A small image classifier, trained from scratch: 89.8 epochs.
Rows from block 2 of a small image classifier, named by matrix and row number. Rows with one number belong to one neuron. Each number is 128 + 32 x the weight over its row's rms, rounded and kept within 0 to 255. All counts start at 0. Numbers have three digits each. After the name is the row's rms in percent of the matrix's.
After each neuron's rows are labels from the 100 images, of 14848, where the neuron reaches its highest value: "colour at peak" is the nearest of a few named colours to the mean colour under the peak; "lies over" is the class under the peak. Only what is clearly more common there than usual is listed. The data: coloured fractals of 300 iterated function systems on busy backdrops.
# fc1: MLP up (model.blocks.2.mlp.fc1.weight, 1536x384), inputs 215-257
# fc2: MLP down (model.blocks.2.mlp.fc2.weight, 384x1536, transposed), outputs 215-257

fc1.373 095:108072089154136091124115090134102126126139119155084098117086148111138021141108111156115128144212102102124067153171119124158110117
fc2.373 093:114142151135088172132134148127120141181159116120184176128122139181193166088086124078208121165139139141010154118131134152099089207
colour at peak: brown
lies over: fractal

fc1.267 117:112117070146101179118093121071129096178110135069131117116074143181186077143097096160092095128125059168144154159142167102119141092
fc2.267 113:155127204094159138139155112098073117103164106145158108136121131156066119133126136165100161100125117145121154159119120160114163146
colour at peak: blue
lies over: fractal

fc1.104 103:086131112108169211153146171102130137111176158139179135104129198121138133169113161203123145168138108087086140093104177217076181079
fc2.104 107:165118160137121154173189127141171118115100163081103097143111071049113154125106126116128165077123128127148182145141089106167114125
colour at peak: brown
lies over: fractal

fc1.129 130:172116128164148160093093090213138158165144188152153119139109181106113149072118154118094120128158084126134114130055101135058167142
fc2.129 105:067128159152171152137121171125140149134122182115086111112135119114059087128132103095110131109105146117164134135088153110160131141
colour at peak: grey
lies over: fractal

fc1.540 107:177143113167133131087169122131077077100136169110117100156076119099118113127137159112134153149150186116131081138197112130118142113
fc2.540 099:111148160120132067123143111073087101142142107132107071136175170150114098124139074104138117081114138094138123072167173077158095105
colour at peak: grey
lies over: fractal

fc1.11 110:069142119133096138106102144115087086110129057132156159168224128116156102147195131167121134118138157118152084086180143084123117081
fc2.11 100:107080129074125127175091156092151112145189163136097151175171173114010197121080142137124182111127103130122183169111105145117112198
colour at peak: blue
lies over: fractal

fc1.688 087:169195128093102180120120040081120160159144054141161105117110110099142097161109169192111126145127106102168170089116135208118122128
fc2.688 088:128128127147132104213145177199105119152151190116057132115150112095048127098100150117096173139129129137149096177125064134148118113
colour at peak: brown
lies over: fractal

fc1.680 103:086132115059158188138205108125100155106178144172112111116117163069121128135163157180120118154129133107142140106109159193047152117
fc2.680 100:152100117160134120193104168162124106086152176102132154113131144084098115115082074136139165091102137135130133144102071115178118068
colour at peak: brown
lies over: fractal

fc1.332 104:136161107110084091154131142126123134160042116098127040107135166135125106100098145074170167133105120182088141126113119156124135123
fc2.332 091:170071156097134139095173190138134111143132166117135137097095104128096134154114158127096100143068147100126167132168105160110152152
colour at peak: cyan
lies over: fractal

fc1.132 108:075107078127164235171162111110117157102173130127123132150093177088164155152089147167105123143145146094151136129094157205067120116
fc2.132 114:144114153093144152189176135138138138072080144077155109114104123081002174153169127137057180106107156151179122120101116128150129094
colour at peak: brown
lies over: fractal

fc1.701 088:090109201069145206170122054142083170120154119166209133120108168110130194148163133159074136184130125161186175098067119203109156088
fc2.701 094:136133141148171136177150184140130138121115213101102116108151143116026140144108149114068139045113168129136135174159125118130147149
colour at peak: brown
lies over: fractal

fc1.19 111:066137142170076146084125119157142056135134149104134152109083100140134081104188135112110107155136151133105101117164130136055150138
fc2.19 099:115118136116130148128157189109119110143157143108171158151127107082116132106064106141042094108147122161136129130135109174155139143
colour at peak: blue
lies over: fractal

fc1.589 117:209117126121147124125061055063108113148105174059148120083069133111068125124146070129121144102167121187087144212050133153108104120
fc2.589 112:155058183129148172152119111114105142090134098138128155101129112123101140049126131151087130125110152172110116184172100155134147192
colour at peak: green
lies over: fractal

fc1.485 111:158096075126098121127164143149117108122073117129073208100132048114163115102126174101126082131118119125171185129164145112182124105
fc2.485 112:163186128095135120088138129140149099135187140170090134170170113176043137151088181105042157163127089183112154146161130183135119153
colour at peak: brown
lies over: fractal

fc1.559 097:142081106140129190118190096050139138131168117100128104158090111072129135132109161140158131027139112127182096129093097192036134116
fc2.559 108:197114110107116128150147105175159120147133088093158109102078146095076131152153110162116110132105149145130098096100114123121130090
colour at peak: grey
lies over: fractal

fc1.591 102:191076117087098067141104083081114126143140147106113150123084141121101146105073150115156161153105171070115194168126153132129172182
fc2.591 102:080187097126158168150150112116122138118078147146170132131144128217090091168124133133072131115103074165142161128203093100082070144
colour at peak: orange
lies over: fractal

fc1.263 103:158140075190153111138125182168141055171155177097093046089102083076111107092149090051127110180155170133120079141210103107136134159
fc2.263 109:124156154105169101074122140093125173172129063148190139186150141173111129141173133139111116121136134072092115093104163115113094127
colour at peak: grey
lies over: fractal

fc1.657 117:143074094133178085081122164118142076123159127192098126102110133167100094103154137114105175149165124192090170182140108121052112155
fc2.657 095:130121197152144143129161226119136137151185189149127194133127146132156130133091150089133141078091142096120108112107160093166113117
colour at peak: orange
lies over: fractal

fc1.597 092:131099090102127108150181098178155087120101113170117054104137098083151083101129109105103110148101074113122134159139129121071125161
fc2.597 092:127098154124116157090074107103121162142071129114145155096130094120025118174167118122095154079131081159141122123112131124179120118
colour at peak: grey
lies over: fractal

fc1.161 115:097121125168114138113099085123131068111126143120022116086138104159091079117109096145120181142160135164109136158174145134083129136
fc2.161 102:120168084109181152057142102136130148085165106163173154125128124104046111151176112125050089164138125162101118111118115172137082138
colour at peak: blue
lies over: fractal

fc1.608 101:087066063144122093129126122142109058106124108104117132157191059103124120098183200122141171128091151112089125133141209097141101134
fc2.608 105:102234137127156120137085150129093196133139118087141141141162133166030114170148120072113125118146098169157091135112057103127099084
colour at peak: grey
lies over: fractal

fc1.181 102:109155094161128085137109157189160080131121122094127098130123114097119134068126097111155202160107191124119088131160083124090099149
fc2.181 106:115129156134148093103136089099078100113106111143128103137136155167034114176150110122076086128067087113109097121137139122124080103
colour at peak: grey
lies over: fractal

fc1.562 095:122136161050169190174130058032103161104138159175152082120138171161099104155174105156106142167087105114131196081118183171129126086
fc2.562 103:170165121098117136172127159213120132154169154101101167125093140105152159086120092118186172056088129147087080151069065116136132162
colour at peak: brown
lies over: fractal

fc1.430 113:078106153080168167156140120122176158193130106156156193148130116100117104069148171110115116124171128123173147169028124152085113092
fc2.430 093:090128155224136095124157129076152144105092105109089122156082148117092139162088136101132130095135139115155173154165136080138158084
colour at peak: grey; green
lies over: fractal

fc1.464 111:159134148136109082117067076118108150113095128106087111090124180136121124066102054124186168105175083193103195111114080144119177101
fc2.464 116:156149149098120160116131149170111112081138134126172150113110102152015128124141132160062116150068176126121130144110063120117093205
colour at peak: orange
lies over: fractal

fc1.27 102:068125130091098141148145025140087163112202111172100112125114126117187136132070168189110091166136105111118167133126141113119089166
fc2.27 099:156128077114122143094100193089175140169096194169179147129140144130081151154074106142098139091132123160087135130140116159151145135
colour at peak: brown; black
lies over: fractal

fc1.405 125:137147115119081184118107099059100105131121201095151166101123146111095108147097113179089139088164131149153129117121126129209157142
fc2.405 117:098125134116147158129123155083145123145124161110111086161127146131078159140071161096122123116137128152113149132145137149136127175
colour at peak: purple
lies over: fractal

fc1.535 111:099119135146076129132139121095121091165132196135148117114170151155098119088065093098146088056121139159083107086151155126117135145
fc2.535 106:102192122155130117078137179075149087189104114088169126105141097115091104120081207090151099141138129173065091069109127136084106116
colour at peak: grey
lies over: fractal

fc1.234 096:134101075126125077139109130156122136098105160130090174128078130064162090130159165146153113117110159078098172155076131136087156172
fc2.234 103:113152185119126136152141104087072149087115074156132125156174104174075096113097099096078101126131107159175151152215104084124083083
colour at peak: green
lies over: fractal

fc1.664 111:145109118173124069106090120110149112111122101131072148074151077141141120139061105136126109119113121158074115127131149130085108149
fc2.664 099:139136131104131142053151149143147147133161106207127125133135146134088139133146169094079122160126158147145097131190152187126142188
colour at peak: blue
lies over: fractal

fc1.610 107:145127160170111128101177090172064098115160173123144115135126130106134118177153134143153107148141183122128106140165097101103146145
fc2.610 095:149109127154170084102125091113148067168122122105091090159078161133103153130110109116120121098094154140093123082167170149139135091
colour at peak: grey
lies over: fractal

fc1.749 092:155139116105122134130208128123146094151125137101123182142124135070143147107127119174142100170131140165175141068108133110088116104
fc2.749 094:137086156146149117216105159175132135174154154160079128119104132120123176112119102121129152115133145163085084214083093185155166102
colour at peak: grey
lies over: fractal

fc1.188 110:150094052161146103130116137084129130128087161066050085126133089076158127103118111142116172118118159078140148142152124076154177128
fc2.188 108:153161150081124140089111074137102125113173073177176167182121122145044043126193136132095132137162100141124175123168105140089090183
colour at peak: orange
lies over: fractal

fc1.85 101:126105181103125219135135073098058160130144103131165156128118184113155175168146121184084139147156151117157135082073100157057128098
fc2.85 098:121159137104157155159110178165157108125148153070059160158138127086026160078087158114097142114129120138126085177097087161127149114
colour at peak: brown
lies over: fractal

fc1.128 097:126090091165120152169138127115114062127093105106083111110065087145185116131056136052105088144128122081147121106169104166186228086
fc2.128 098:173172177114143092067124145105174148173200143142178141117171113169146123139078175120112100118142087156140164132154152117189112128
colour at peak: brown
lies over: fractal

fc1.41 093:120123121090150175108131111082127155077117074141127102110092089112118105124117154158161157108074120108165105092092129177062159095
fc2.41 105:131163109056092115174118122153120144104112133060132097135108115099023130129129097107053146099107152141150104139117096070115096133
colour at peak: brown
lies over: fractal

fc1.425 107:163122095123174235090196130082171125094135088093148136122073133099146139154125181177139162073166120120150094122126122192085146095
fc2.425 112:131194164122078073147131117177124178097139107123132157146104068098056091126125091073077125123074144137115110124131109081140117103
colour at peak: brown
lies over: fractal

fc1.462 096:103152091142120166112080072127108097128175113097121131128135114093174109180177138185110175150097102095117198137116141141051153109
fc2.462 100:138075143118143100190162150144112164142172189132141187167161114116134127111096138085087127135173144139118132151135100139160084133
colour at peak: brown
lies over: fractal

fc1.445 112:065106147154167165077070160092163085138178110169103127134116101146138085112092116095090113123097177134122134109180222111095142202
fc2.445 104:107193133125148148110147151119129087135156101143152173169136119144081110111141161109077127114137141180101101146097099158146092154
colour at peak: grey
lies over: fractal

fc1.14 103:119069116133170086056062147135107111118148129180055074062076138150164126160102112144140142132152057169125093112148143075139136184
fc2.14 096:157162134132101162133187185172139142165159132171145190101146099112137144135058144095082135106105118103048161108107155102140097179
colour at peak: brown
lies over: fractal

fc1.59 119:149085141121174175129124107138165155136077141161149178112114139130066125124107107144139112087195078120174179151053108116082102123
fc2.59 110:094113162149176145146134209052146160097151144150127157147109130101083120153072115072056095118128145159178121129157116113168127145
colour at peak: green
lies over: fractal

fc1.54 117:115082071136159145230129152068138128126170131122109138128108113155154168148170146099199129118134105151077151125066142126161102090
fc2.54 102:135043162129144148160134122073131100136112116081126161098128135126129138111095167136196071095080134120149129127159120112147184113
colour at peak: brown
lies over: fractal

fc1.68 108:094119090120088166148147103052089094133145181124139169094117096110143088125078143120088119169094136127091112128090161132130125160
fc2.68 109:072157124121170127165115177119125110124112172113124114163160158101075157112131110136101182077125140130111113147113099168124113141
colour at peak: pink
lies over: fractal

fc1.55 109:135116114144115118150124084115076151137125123129039233135105116078187102103162152144107131148096127064089176135090177140178148131
fc2.55 099:097121206129155098137141133112147129137166164187169142195171107167080140114107147074100101148152110140112160195168030176129109130
colour at peak: green
lies over: fractal